{
  "norm": "rmsnorm",
  "bias": "all",
  "moe": "expert_choice",
  "lr_schedule": "poly",
  "weight_decay": 0.4
}
Rows from block 8 of a small image classifier, named by matrix and row number. Rows with one number within an expert belong to one neuron, the router's apart. Each number is 128 + 24 x the weight over its row's rms, rounded and kept within 0 to 255. All counts start at 0.
Before each expert's rows are labels from the 100 images, of 14976, where the router gives the expert most weight on average: "colour at peak" is the nearest of a few named colours to the mean colour under the peak. Only what is clearly more common there than usual is listed. The data: rosettes with rotational symmetry.
# router: router (model.blocks.8.mlp.router.weight, 8x320), inputs 160-239
# up: expert up (model.blocks.8.mlp.up, 8x320x320), inputs 160-239
# down: expert down (model.blocks.8.mlp.down, 8x320x320, transposed), outputs 160-239

# expert 7
colour at peak: black
router.7 [151 128 134  75 194 116 134 168 100 141 138 137 116 169 177 133  85 143 135 175 176 116 156 140 142 179  99 127 153 107 128 136  83 129 138 103 143 128 171 147 142 108  89 104 146 116 125 130 141  99 136 134 154 149 139 131 113 165 149 124  87 139 144 167  89 130 112 135 174  78 132 120 122 118  88  97 141 123 117 118]
up.0 [108 117 158 133 123 161 143 137 169 120 125 117 121 161 136 164  61 117  67 130 130 108 133 156 130 151 107 145 155 141 118 167 136 149 117 126  76 104 141 123 171 147 115 175 134 104 122 130 135 127 129 137 140  80  89 167 141 144 136  98 100 109 127 128 102 124 137 137 144 117 133 116  95 112 110 137 109 143 112 104]
down.0 [142  77 143 113 126  77 147 132  75 152 124 147 114 123 103  91 154  98 197 108 116 113 108 130 130 130 130  82  82 129 130 102 142 157 133 153 121 132 129 122 151 128 122  80 103 133 154 161 162 158 107 155 148 138 112 123 116 141 137 147 145 137 125 112 147 133 105 119 126 139 106 120 131 122 157 134 205 112 131 132]
up.1 [131 145 130  96  99 139 103  82 125 152 149 159 117 144 151 154 116 168  78 184 145 128 115 161  97 129 105 142 125 136 139 148 110 152 137 110 104 147 124 131 166 143 101 172 118  73 119  85 175 163 106 155 144 161 103 146 114 139 151  95 134 174 150 145 155 122 129 145 101 143 127 114 103 116 130 149 148 126 102 157]
down.1 [150 102 158 120 133 135 129 143 119 162 145 113  92 148 134 138 127  72 124 131 111 157 119 128 146 132 100 133  75 124 112 127 120 131 106 124 100 140 125 147  91 135  98 208 136 147 143 122 100 137 169 112 166  90 122 120  93 162 120 105 134 147 131 190 126 136 111 105 108 145 140  71  87 134 118 153 141 130 129 117]
up.2 [130 111 137 104 113 133 119 124 160 126 119 166 102 136 170 122 124 120  86 151 146 144 107 166 106 125 100 112 137 109 134 131 106 177 144 114  98 159 140 129 188 139  99 139 110 118 118 127 177 163 127 156 149 150 138 130 149 163 143  79 143 144 143 171 164 103 125 166 126 159 135 124 105 109 129 123 135 140 111 139]
down.2 [136 110 158 147 131 107 167 133 113 160 108 143  97 131 116 103 125  62 145 107 113 168 107 114 134 128 119 130  99  96 124 130 122 145 119 119 109 128 143 127 119 156  94 157 122 118 131 136 106 120 164 137 153 149 115 136 108 187 147  86 132 122 137 212 146 127 119 129 116 126 127  94 115 160 112 135 174 135 126 147]
up.3 [147 129 128 129 144 155 154 114 130 159 166 137 114 133 114 203 109 120  89 155 114 138  96 151 121 149 101 130 140 148 130 141 122 134  98 105 105 137 153 101 125 117 109 127 108 127 132  84 160 166  96 139 115 133 101 139 161 106 136 102 138 169 138 130 141 140 131 115 106 152 132 124 105 126 129 126 146 119 115 133]
down.3 [ 99  98 136 139 134 105 127 152 126 173 187 124 105 130 116 108 111  94 141 150  70 136 101 142 141 123 119  80  65 152 141 133 133 178 123 129  97 143 131 154 114 117  98 144 124 101 134 145 130 163 135 123 152 140 108 118 119 137 114 109 161 154 162 142 133 143 143  98 136 183 102 129 151 123 175 141 162 143 162 137]
up.4 [107  99 142  96  96 131 116 127 142 130 105 161  94 127 163 106 126 155 123 159 146 142 110 143 126 152 103 113 121 113 147 152 105 186 150 138 128 144 135 144 179 153  91 141 121 115 115 113 162 168 126 173 152 151 131 135 127 172 146  77 156 138 150 171 147 109 102 160 127 152 126 104 113 120 130 118 149 155 125 112]
down.4 [144  94 141 102 110 114 161 121 140 148 105 129 132 138 143  89 122  95 137 108 126 151 116 134 134 123 126 136  92  90 129 111 125 133 145 113 116 122 150 140 116 172 101 142 116 122 127 111 108 116 178 128 142 147 135 144 111 194 127  88 139 143 129 213 126 117  96 159 110 124 131  76 115 151 115 142 147 148 126 148]
up.5 [126 144 121 132 141 145 146 117 186  90 109 129  97 122 142 165  65 148  91 133 113 127 123  96 131 142 114 140 123 166 114 150 166 145 106 147  98 100 153  87 139 172 137 126 138 131 118 128 136 138 118 152  71 111  47 144 144 127 102 110 141  95 121 125 140 129 113  89 133 136 138 130 121 129 105 158 126 114  96 120]
down.5 [115  99 121 112 127 119 134 124 142 138 137 160 106 127 134  98 128 101 163 162  88 144 105 140 131 111 105  77  99 154 159 146 130 153 129 171 144 147 132 135 107 127 115 115  87 108 172 105 121 126 149 146 153 118 114  93 145 139 101 102 166 146 158 139 114 144 122 129 126 155  99 123 144 128 173 111 185 139 117 157]
up.6 [126 115 119  87 117 167 134 118 139 156 158 120 147 132 114 168  93 138 106 158 127 138 117 165 141 130  90 127 129 146 144 152 131 121 113 131 100  89 141 127 164 127 124 188 120 104 175 111 142 158 111 117 126  92  78 119 114 115 112 103 122 157 119 117 161 141 132 110 122 151 161 158 111 126 138 100 131 122 107 141]
down.6 [150 144 148 136 108 107 137 174  93 169 147 136  99 118 142 104 117 112 115 148 115 123 165 116 134 139 120  87 111 144 144 101  93 159 109 139 107 121 144 175 132 137 133 134 128 119 122 135 154 136 121 125 123 146 131  97 123 137 157 112 126 132 125 119 142 122 128 125 154 147 110 157 121 128 181 155 168 133 176 156]
up.7 [ 79 146 135 170 151 132  99 131 136 153 183 150 125 114 112 144 112 124  94 119 105 130 127 138 115  85 190 129 131 164 129 153 158 140 136 190 105  94 124 138 142 113 116 117 126 151 117 156  79 117 127 111  87 114 141 164 122 116 116 143  79 102 142  98 123 145 169 105 109 108 122 137 101 172 129  98 139 117 142 147]
down.7 [115 108 123 141 137 132 140 144 112 105 160  99 102 134 140 114 144 114 108 122 131 114 178 145 113 105  89 133 118 161 148 161 133  98 168 128 126  93 133 170 103 123  86 190 145 116 119 113 123 144 140 102  88 144 119 139 127 121 139 103 128 123 154  88 169 105 131 113 167 137 147 152 165 132 151 157 102 117 117 100]
up.8 [113 124 120 141 138 126  84 134 137 175 170  92 138 106  94 115 130 166 100 134 100 117 119 132 138 100 166 117 108 141 106 126 143 136 105 132 100 146 141 135 112 100 125 158 107 131 125 105 105 126 122 116 128 131  78 130 127 121 126 138 118 148 141  90 154 147 140 108 105 147 102 133 106 151 137 131 132 136 148 153]
down.8 [117 165 122  96 128 144 123 120 143 157 164 106 175 145 120 105 140 117  94 133 150 125 116 138 123 144 124 144 112 127 130 124 122 127 123  98 113 129 133  79 104 145 154 152 103 118 116 145 114 171 105 137 132  95 139 119 107  60 122 148 126 118 134  98 146 136 139 125 110 112 124 143 123 128  94 106  98 122 130 114]
up.9 [ 95 132 112  96 114 116 106 113 102 151 148 101 186 127  91 134 102 149 125 143  77 110 143 133 161  87 144 111 139 177  96 106 167 130 117 170 104 155 116 132 130 105 144 141  96 124 136 132  81 115 132 122 129 116 133 153  82 118 107 151  68 116 126 106 162 188 144  68  76 107 134 143 127 171  89 161 134 131 132 143]
down.9 [117 149 164 140 141 145 107 141  91 149 140 110 155 135 157 137 146  89 114 153 153  74 122 137 161 138 113 128 139 166 166 157 110 113 131 147  92  92 104 170 125 127  92 149 128 104 111  96 136 154 139 157  78  79 133 119 118  90 154 140  93 184 120  82 138 129 146 115 134 123 134 174 128 127 117  97 166 113 185 100]

# expert 3
colour at peak: grey
router.3 [135 126 161 133 134 127 121 164 147 126 158 168 154 141 151 117 145 107 140  93  89 190 124 112 151 143 148  81 128  91 157 115 136 129 171 165 181 144 138 154 127 122 177 166 100 195  94 143  98  88 119 174 135  99 158 108 143 110 137 107 133 131 106 161  72 120 143 136 104 133 135 114 134 185 125 115  92 137 133 134]
up.0 [134 115 159 107 179 149 179 191 136 143 167 128 156 143 107 132 119  83 130 131 124 165 133 143 169 144  98 116 166 124  81  93 130 123 119 121 124 148 143 110 142 131 154  99 122 164 123 169 106 113 103 185 134  90 137 106 130  97 140 133 129 131  89 116 113 123 153 124 104 133 173 154 151 113 129 109 122  99 129 136]
down.0 [110 130 150 149 127  72 115 134 116 109 116 137  97 136  95 144 141 120 116 145 160 112 131 108 127 105 156  98  86 128 144 138 110 147 167 168 145 159 131 150 114 146 114 136 136  99 105 119 155 126 124 121 141 117 144 117 128 134 119 119 163 162 142 132 130 117 120 161 117 197 143 150 159 111 157 120 127 108 167 116]
up.1 [119 122  77 124 118 103 118 170 117 151 122 105 118 100 171 103 106 173 138 156  88 107 160 110 149  86 121  87 101 130 115 125 114 101 139 130 138 108 133 130 110 146 161 129  99 122 131 105 134  78 151  86 134 115  98 161 108 131  85 169 142 151 109 111 129 115 112  92 113 135 157 132 157 156 126 154 116 116 126 158]
down.1 [111 112 168 159 169  93 113  98 103 155 116 172 133  97 135 127 160 132 130 125 142  72 104 129 110 145 143 115 143 123  91 119 133 134 163 145 142 143 150 134 142  98 133  96 154 106 147 131 148 129 133 104 123 130 107 145 129 129 162 133 130 135 137 106 137 192 114 153 144 152 131 137 102 127 148 186 134  80 144 112]
up.2 [104 146  73  82  97  95 134 131 120 124 102 132 141  81 136 115  89 171 117 168 130 118 177  83 156 127 123 100 108 152  93  94 123 133 137 176 133 110 143 120 125 149 140 132 153 101 153  83 144 124 157  62 112 130  84 111  79 135 124 144 100 145 116 118 109  97 115 114 139 139 152 108 174  91 103 130  99 123 127 135]
down.2 [114 131  88  94 139 142 158 126 154 112 150 116 128  69 120 122 160 138 164 107 113 112  97 146 114 129  96 124 141 148 122 145 127 125 131 143 123 158 126 167 120 105 140  69 142 143 151 147  87 123 102 124  83 169  97 135 123 115 126 115 139 150 124  80 145 154 125 110 153 169 134 117 135 116 155 127 114 148 144 113]
up.3 [167 156 134 134 180 140 149 180 102 145 138 146 155 133 133 140 105 106 150 134 131 126 157  92 123 137  96 109 158 120 116 126  87 116 122 115 132 115 133  76 107 120 181 104 136 156 147 165 112 116  99 140 170 110 156 122 114  86 168 155 121 159  85 143 126 139 117 128 147  95 184 156 148  93 110 135 110  88 110 139]
down.3 [128  91 140 126 144  79 138  91 130 104 107 155 108 149 116 163 138  97 109 130 144  82  76 140 117 108 149 113 106 140  65  95  98 121 168 118 151 131 149 121 123 157 124 141 144 122 119 121 118 128 146 116 161 120 147 155  99 114 165 132 150 147 114 147 122 163  82 135 102 116 139 146 162 115 155 168 172 117 100 136]
up.4 [155 144 121 114 151 123 170 199  99 156 154 138 149 152 130 128 124 129 121 134 125 121 165 113 167 145  78  93 162 133 104  88  92 104 132 121 159 149 166 128 119 134 175  97 102 157 121 140 119 108 125 127 144 117 136 108 116 107 138 149 130 132  63 124  96 135 134 136 129 105 168 167 150 114 115 134 110  76 122 153]
down.4 [103  90 125 161 171  49 100 118 105  87 117 119 114  96 142 153 135 103 104 121 142  97 129 113 121 121 147 107 125 110 105  98 132 141 190 169 130 138 168 119 133 133 134 113 152  78 104 119 134 112 133 146 140 121 156  93  99 140 145 109 145 142 142 131 123 150  99 164 123 151 136 155 159 107 175 163 116 109 144 109]
up.5 [ 75 142 124  60 122 153 143 178 115 107 134 136 121 118 129 153  51 133 123 192 110 162 150 112 160  92 126 150 123 153  40  93 157 130 140 150 108  89 127 103 151  81 117 111 163 130 150 129 140 128 126 107 131 171  84 136 114 127  93 140  84 133 114 127 157  93 109 108 139 115 135 109 142 122  79 110  89  73 110 133]
down.5 [112 127 120 137 145 154 144 147 164 143 100 128 131 134 126 130 163 137 128 109 120 160 127 113 127 137  92 129 156 156 157 150 139 137  98 112 138 138 155 149 111 141 111  92 123 118 178 135  75 115 104 119  92 145 150 124 111 104  92 141  97 147 145  83 114 145 145  85 144  95 119 114 155 141 112 120 138 124 107 121]
up.6 [114 153  56 108 104 141 116 108 120 153 120 127 143 112 124  95 112 210  92 126 151 146 143  86 157 131 134 120 116 159 106  93 120 137 107 133 100 101 148 131 112 128 119 124 128  93 161  91 119 163 125  93 137 132 114 146 103 125  96 125 100 134 145 138 135 120 133 133 117 134 114 124 142 116 113 138 120 126 168 119]
down.6 [127  96 154 146 142 188 177 131 175  83 145 138 113 119 112 154 151 120 106 113 115  86  94 132  97 158  95 154 128 115 163 132  95 127 151 147 142 103 158 139 107  92 141 134 140 105 188 123  99 146 144 130 103 131 112 135 142 133 120 123 101 157 136  99  81  89 130 132 153 113 127 111 165 115 161 138 143 126 137 139]
up.7 [147 166 131  77 101 127 114 106 123 130 109 111 155 133 132 150  84 172 137 111 164  84 176 120 150 146 125 160 153 165  99 117 134 119  74 124 121 132 132 123 112 151 147 153 126 123 122 113 125 115 145  68 127 134 127 131  76 102 135 141 104 150  75  76  95 154 106 100 150  87 145  84 118 128  94 149 125 128 132  93]
down.7 [131 113 124 121 158 125 141 126 134 152  97 124  94 129  94 108 152 132 184 165 123 123 101 145 107 144 120 164 108  88 124 128 141  81 152  93 134 141  89  99 124 155 111 140 138 141 135 128 160  83 160 139 127 135 123 134  88 139 148 128 145 115 130 148  77 113 108 126  87 100 165 146 124 131 100 143 106 107 149 122]
up.8 [141  84 167 131 149 113 179 185 150 144 162 164 151 167 133 123 113  91 139 116 132 115 138 129 165 161 127 111 159 106 122 124 100 145 154 131 141 152 152 126 122 110 118 121 112 176 105 144  87 130 152 177 124  87 133  98 127 140 159  99 135 119 112 151 104 147 146 150 112 115 148 150 132 131 162 124  79 122  98 126]
down.8 [105  79 143 165 103  93 102 127  97  89 143 131 104 113 112 121 139 106 147 140 151 115 125 112 115  99 157 121  97 103 105 129 126 140 181 136 154 107  98 151 142 149 116 130 106 121 109 111 167  74  94 120  96 101 152 112 142 175 144 120 165 135 176 149 148 119 127 175 107 167 141 143 103 130 109 130 154 137 112 122]
up.9 [123 139 108 105 104 116  94 144 106 148  90 107 105 122 152  96  91 179 136 152 156 122 141 133 127 100 118 134 106 170 106 114 117 176 120  95 127 115 110 134 108 128 114 175 129  80 146  87 160 126 141  99 157 143 119 147  89 181 123 150 152 141 143 108 137  81 131 118 127 112 133  92 119 115 113 142 116 129 113 135]
down.9 [127 169 156 141 114 174 147 140 144 104 164  99 136 147 125 109 135 143 141 128 147 153 118 110 109 147  94 117  63 150 160 119 150 114 111 118 122 122 164 132 126 120 133  92 153 168 127 102 137 146 157  99 134 114 110 124 126 113 145 148 109 175 120 137 142 184 159  80 140 134 116 137 119 117 149 149 103 141 124 112]

# expert 2
colour at peak: grey
router.2 [138 124 128 144 118 136 145 108 148 148 132 125 130 135  99 134 134  95 161  96 130 127  74 112 140 175 167 127  91  88 160 129 132 148 108 159 142 126 177 107  95 131 136 127 155 184 154 110  41 110 120  93 107 102 156 128 119 101 144 156 121 174 136 110  88 161  89 190  98  88 174 107 119 134 160 123 119 135 138 165]
up.0 [144  95 171 173  89 145 165 148 160 143 143 117 137 178 123 132 126  90 155  70 116  97  97 129 158 168 140 134 131 141 129 158 120 175 119 121 124 166 155 111 140 107 126 125 123 196 128 160  78 116 134 154 140  93 149 138 149 139 175 120  85 136 115 123 126 144 113 155 101 121 128 113  91 111 141 130  79 134 132 128]
down.0 [121  69 142 113 120 108 117 108 162 166 130  83 173 137 143 123 102  97 108 125 142 135 115 116  85 137 126 126 116  99 159 131 104 136 196 142 128 111 121 128 137 138 156 163 150  97 106 147 119 124 120 120 133 149 157 105 126 132 140  94 151 184 138 176 155  89 105 151 152 132 145 118 154 107 153 128 100 147 132 122]
up.1 [121 170 154 116 112 164 126 127 134 128 126 119 160 152  98 155 102 134 127 111 125  89  80 140 146 146 131 189 134 194 122 184 164 139 113  98  92  85 117 114  96 116 129 194 127 159 132 138 108 104 136 105 142  73 133 155 115  88 152 152 121 107 117  90 116 162 122 122 129  73 134  80 104 123 105 177 131 140 128 119]
down.1 [134  83 122 145 114  79 153 141 134 121 167 136 138 164 121 124 135 144 172 106 102 132 161 105 121 120 145 129 113 111 163 137 125 146 156 158 128 132 148 147 129 139  86 157 103 121 132 146 116 139 136 139 140 150 121 138 175 139 151 106 131 145 156 137 131 132 103 166 126 138 184 145 162  74 174 115 120  75 113 163]
up.2 [140 166 111 134 142 121  79 126 182 108  85  97 132 167 106 110 121 148 151 119 152  93 119  96  49 129 179 138 137 122 150 130 172 153 130 164 132 123 136 156 105 183 156 114 117  95 124 117 134 116 103 103 138 131 116 131 118 120 155 143  97 100 127  92 129 135 110 153  88 136  83  88 154 100 130 106 146 175 130 122]
down.2 [125 129 139 152 174 120 123 132 141 126 139 161  90 123 145 136 106 135 129 162  84 150 157 141  99 136 114 106  93  85 124 114  64  90 146 129  96 174  87 121 109 141 110  97 160 169 139 160 110 101 120 116 164 129 160 147 107 169 165 108 124 119 135 140 158 127 134 122 129 177 168 118 110 159 149 119 118 128 108 147]
up.3 [127 149 119 100 130  98 134 181 104 120 118 113  98 120 121  84 103 175 119 142 111  80 105 143 118 112 139 139 124 160  76 122 140 151 126 137 128 147 122 171 134  80 129 142  90 139 133 151 120 100 177 140 145 138 130 145  64 155 103 152 129 106 126 108 149 105 112 135 132 131 165 145 133 143 125 142 118 111 166 151]
down.3 [129 111 133 141 114  81 162  87  88 151 118  89 147 157 138 103 140 148 154 141 115  86 140 111 118 100 122 106 123 112 186 144 200 158 148 146 140 125 122 164 143 150 155  95 136  94 141  93 139 151 103 104 130 138 110 112 149 120 152 141 121 128 126  99 106 169  82 123 125 127 156 146 168 134 153 109 147  91 148 159]
up.4 [155 124 136 149 116 145 148 166 159 122 158 106 110 185 123 120 110 117  99 103 152 101 117 145 143 129 145 164 174 149 117 146 108 143  85  97 156 156 183 173 117 102 146 145 114 184 138 161 105  82 116 121 144  92 126 137 139  77 166 147 125 133 137 127 135 116 127 131 118 105 154 140 120 142 123 131  86  98 112 149]
down.4 [149 105 156 167 139  70 118 156 132 125 126 104 109 166 113 151 111 114 184 104 143 177 108  81 109 121 136 100 117  82 152 141 126 138 128 142 124 144 163 141  99 139 110 165 150 124 110 140 153 126 150 111 139 160 139 119 105 179 118 150 116 128 150 169 117 100  83 151 152 151 162 135 130 103 159 146 121 147 142 151]
up.5 [131 166 176  93 101 135 117 118  92 151 157 131 138 148  97 145 119 158 156 123 109  89 112 103 155 149 139 177 112 172 110 150 130 134  91 142  98  78 155  89  90 100 163 123 157 154 131 140  92 144 159 123 165  90 132 105 108 107 150 143 113 138 100 103 135 148  72 117 154  90 157 125 131 140 143 153 120 105 166  92]
down.5 [120  85 124 132 109 122 156 131 127 164 180  98 156 138 132 107 127 160 133 101 109 103 151 153 138 107 140 101 116 130 128 133 148 126 120 142 159 107 131 138 144 142 124 103  91 120 117 112 113 152 111 141 131 128 148 109 150 123 127 120 133 147 121 111 107 157 135 133 134 137 153 128 199 117 169 109 161 102 115 163]
up.6 [143 140 161 117  79 117 171 139 137  96 122 143 181 154 116 125  99 142 142  95 149  79  73 123 155 150 123 189 165 143 116 176 125 191 112 125 110 139 145 113 128 156 138 146 113 160 118 143 162 120 137 148 195 109 158 161 127  95 128 140 112 130 103 113 133 162  95 133 123  77 141  86 137  99 114 174  92 153 101  96]
down.6 [132  71 135 145 124 105 150 157 119 140 137  98 124 201 119 126 150 147 146  92  92 207 119 117 143  86 156 100  92 122 150 131 115 150 112 170 111 152 155 143 129 163  94 129  85 119  79 156 120 136 131 116 124 152 164 151 115 133 161 122 140 172 154 154 135 122  78 162 142 142 153 125 160 123 162 136 130 120 110 144]
up.7 [ 98 171 150 135 121 124 144 135 167 122 133 155 128 113 130 153  82 114 110 117 125 133 105 169 155 127 127 160 118 180  97 136 168 152 115 139  66 110 116 108 143 138 115 188 152 143 109 105 130 111 159 142 143 105  85 143 110 102 106 134 118 143 112 115 102 118 151 110 135 123 153 121 111 124 108 140 113 125 130 104]
down.7 [118 123 148 148 143 127 117 131 153 123 130 135  87 190 120 121 115 118 126 129  94 195 127  67 141 126 141 127  95 138 120 129 120 131 119 167 121 119 128 117 113 124 105 149 101 147  89 157 154 128 137 144 114 141 150 150 159 160 125 113 121 172 153 166 127 129 128 158 139 175 144 173 133 131 178 126 124 128 116 156]
up.8 [127 139 167 157 111 138 142 125 138 152 126 112 126 178 119 154 134 105 164  79 119 115 123 123 156 169 136 178 110 151 136 159 133 139 106 141 102 134 137 106 117 154 112 127 128 176 107 158  53  86 172 137 153  90 113 152 112 110 193 134 118 100 121 111  91 155 134 131 116  96 118  75 105 164 137 162 100 155 137  99]
down.8 [118  84 127 156 137  77 152 123 149 129 157 152 143 168 137 102  91 143 124 136 118 122 144  93  73 119 141 140  94  87 121 113 109 109 194 124 115 118 112 140 134  99  99 160 151 128 108 155 158 131 130 133 117 110 158 110 180 125 100 104 150 202 173 181 152 102 118 146 120 138 187 172 169 101 168  96 112 116 151 124]
up.9 [127 165 154 135 144 144 108 129 150 127 110 109 160 169  96 128 120 108 137  96 155 106 101 136 112 148 158 179 138 136 156 147 122 144 119 129  84 118 149 136  91 141 153 124 129 174 120 158  88 119 115 119 174  94 159 149 147  84 162 143  96  98 127 100 113 142 129 146 123  72 101 108 148 124 105 146 149 120 135  94]
down.9 [114  82 149 152 142  97 114 140 141 112 144 148 106 152 147 129 105 150  76 129  90 167 134 130 128  91 138 120  91 112 168  72 113 113 160 144 109 161  92 120 110 141  70 144 148 132 137 169 110 125 149  92 138 140 124 117 105 173 135  91 115 101 143 140 163 130 152 123 113 184 159 128 156 120 169 150 131 140 121 156]

# expert 1
colour at peak: brown
router.1 [137 186 136 133 157 103 126  82 137  76 125 135 130 162  88 141 100 148 111 121 147 137  89  97 102 105 112 153  96 129 142 110 147  96 130 113 103 142 116 116 144 160 136 167  90 138 137 133 133 135 125 108 117 110  97 109 130 118 144 113 172  85 111 107 208 138 109 101 113 126  98 107 120 102 166 134 144 135 120 105]
up.0 [164  91 124 149 156 136 154 122 115 124 174 150 124 112 142 145 158 115 129 116  67 144 105 153 145 168 101  96 115 110 104  89 109 124 151 119 153 142 141 102 131  75 122 112  85 154 141 108 127 127 159 124 123 191 116  88 135 121 149 123 129 161 126 150 125 114 129 129 131 158 141 142 133 133 147 147 104  87 153 176]
down.0 [122 134 131 141 139 116 133 142  45 168 140 150 179 129 145 126  93 108 143 144 115 111  87 128 156 131 125 149 116 168 102 150 108 150 128 164 134 151 152  94 134 144  92 123 123 124 131 147 131 157 140 144 163 129 121  75 152 120 128 103  68 135 104 108 139  77  95 114 124 136 126 116 118 128 153 111 125 109 119 153]
up.1 [153 142 117 183 123 139 118 133 160 101 137 114 168 131 120  87 126 105 113  92 139 110 101 136 124 103 190  86 115 128 135 158 137 142 126 153 104  75 151 138 116  58 141 118 170 192 145 125 100 127 157 124 139 107 127 102 152 148 113 130 130 134 136 129 125 123 121 163 115 130 114 151 149 134 151 139 109 137 140 137]
down.1 [ 91 119 136 135 153 174 150  95 137 128 144 133 145 111 108 100 107 131 102 102 102 123 143 136 193 115 131 136 110 132 118 197  79 114 113 119 149 137 160 114  94 115 101 176 144 103 135 132 124 138 134 134 183 114 123 104 114 120 150 139  96 161 109  61 168 140 143  94 128 131 111 123 126 124 135 152 105 108  85 134]
up.2 [162  93  86 134 158 139 137 137 122 122 133 111  81 175 169 133 142 145 144 137 142 125 110  79 126 186 129  76 154  98 106 123 128 135 120 133 152 166 146 135 147  97 118  50 111 189 125 138 169 133  99 139  90 172 133 152 156 147 167 111 152 142 143 154 121 101 122 170 139 124 128  84 138 137 125 130 115 113 113 145]
down.2 [173  74 179 153 110 120 113 169  94 147 107 155 112 123  99 147 139 124 165  89 112 116 106 103 158 163 155 178  93  96 144 142 122 115 100 130 127 144 110 143 147 143 107 133 112 125 111 126 106 115 125 100 160 142 139 125 133 134 162 158 115 125 101 119 127 139 138 176  89 147 110 121 111 125 174 115 156  94 169 115]
up.3 [158  99 138 116 144 132 132 175 134 117 148 112 127 108 149 114 139 122 166 135 113 116 133 131 163 151 125  70 118 147 100 117 172 137 139 124 166 151 137 137 148  93 106 107 116 165 117 129  90 114 148 128 122 144 136 131 112 132 118 164 106 153 125 134 103 140 113 155 143 121 184 125 119 150 117  82 114 113 148 141]
down.3 [113 153 142 130 110 120 170 152 116 165 162 104 161 110 130 157 124  83  79 134  70 121 140 100 142 136 141 114 111 155 134 141 140 118  99  83 141 107 123 138 162 131 135 140 144  96 153 110 135 168 130 147 137 141  86 124  95 110  99 102 172 107 123 100  85 140 131  87 159 110 143 111 141 122 100 160 135 133 129 165]
up.4 [152 150 148 158 126 124  59 107 128 155 107 145 164 159 131 146 142 146 129 136 142 106  96 124 126 149 146 159 122 141 133 150 142 122  62 133 126 129 135 125 103 123 126 143 135 146 125 120 120 113 158 111 161 112 155 153  96 129 169 125 104 117 133 110 126 182 133 145 133  90 122  77 131 153 112 157 153 137 159  87]
down.4 [ 97  83 132 156 164 134 111 143 120 111 128 129 137 147 118 101 131 162 125  90  73  81 118 112 113 110 104  97  69 111 105 135 155 125 156 127 131 102 122 133 128 165  67 116 147 110 139 105 145 145 160 152 123 154 121 147 113 143 132 122 116 133 168 129 173 131 136 117 116 165 133 102 148 138 153 117 126 160 123 129]
up.5 [124  86 107 158 100 114 129 137  96 139 148 105 117  92 149 113 160 136 157 146  63 152 119 136 137 117 126 126  91 116 125 125 123 145 154 109 161 147 100 115 128 124  79 152 105 114 114 107  87 124 142 122 122 144 122 116 102 190 164 128 123 135 139 145  97 131 133 145 108 167 161 125  98 113 142 125 117 139 142 131]
down.5 [ 93 142 103 108 147 111 129 115  82 118 108 178 108 139 154 109 142  85 180 181 173 134 132 114 136 152 136 131 131 150 141 148 129 162 170 149 133 152 126  94 133 152 131 125  91 158 119 133 114 146  76 133 136 107 135 119 103 166 118 108 134 120 145 188 135 103 117  99 154 165 111 185 101 121 125  96 113 123 119 138]
up.6 [143 104 132 124 161 147 152 162 137 149 143 114 151 113 121  82 127 140 135 100 129 138 128 135 138 148 154 128 122 129 107 140 142 180 122 154 142 129  91 145 142 119  96 117 104 172  98 125 112 105 160 145 116 140 163 157  98 108 148 145  82 102 157 136  72 146 153 151  97 107 138 129 139 188 115 159 125 148 116 127]
down.6 [129 140 124 157 134 152 105 126 116 128 143 110  99 127 136 126 111 141 100 138 146 122 119 140  95 124 161 139 133 115 159 122 104 135 112  82 162 116 180 131 129 136 151 136 116 143 124 123 120 107  73 104 130 121 126 139 117 117 130 144 128 108 126 126  89 131 112 141 125 125 118  99 129 113  74 108 108 116 121 113]
up.7 [128  56 141  96 131 120 133 107 123  94 104 126 135 151 100 105 107 131 123 138 139 106 102 118 155 127 151  99 121 136 140 130 141 230 144 141 134 128 103 153 119 126 100 161 107 127 118 154 132 138 167 138 106 113 134 137 122 137 122 127 114  66 156 114 122 159  89 161  87 123 128 135 151 118 137 144 158 155 118 110]
down.7 [115 145 117 123  71 144 120 102 187 118 154 119  80 114 139 106 114  86 108 152 153 131 141 112 121 157 140 117 107 148 110 105 139  88 124 116 119 154 152 153 107 124 126 154 119 155 127 141 123 115 112 172 154 149 192 172 110 139 138 106 129 133 126 149 171  81 138 128 174 110 152 147 129  97 145 148 138 130 148 126]
up.8 [121 121  53 141 156 135 165 158 126 131 117 108  89 137 103 128 126 126 152 114 142 112 142  91 124 150 124  94 168 126 120  97 102 123 148 132 195 136 106 111 147 122 126  62 139 184 132 154 155 128 103  87  73 159 145 119 134 137 152 158 124 137 153 145 125 123 113 124  99 144 120 130 157 148 109 108 122 136 105 186]
down.8 [138 103  84 166 140 142 120 131 102 134  78 153 132 153 157 138 138 126 134  96 119 142 166 101 119 165 137 123 120 148 156 164  87 112  96 105 137 166 148 138 123 130  74 139 108 144 116 132 159 129 118 125 127 115 124 145 118 131 138 113  89 131 150 113 164 102 113 141  99  92  94 139 135 160 144 115 128  99 152 120]
up.9 [157  84 155 111 124  95 123 100 141 102 114 150 131 127  98 120 113 105 125 109  81 140  99 137 159 139 143 112  82 129 140 135 147 198 146 134 123 134 111 135 139 140  84 154 126 114 108 136 104 141 167 159 101 111 119 139 105 161 122 117 119  64 183 103 123 166 102 132  78 136 142  99 118 100 130 113 131 144 111 117]
down.9 [102 145 169 125  69 143 119 106 186 113 134 101  77 109 125 122 122 114  95 178 159 117 146 115  90 148 118 140 127 133 131 110 113  90 133 118 127 172 170 153 136 118 136 160 119 159 146 143 146 117 133 165 177 131 154 182 137 156 124  89 136 133 141 159 164  75 150 149 167 115 126 140 143 120 139 166 148 114 151 118]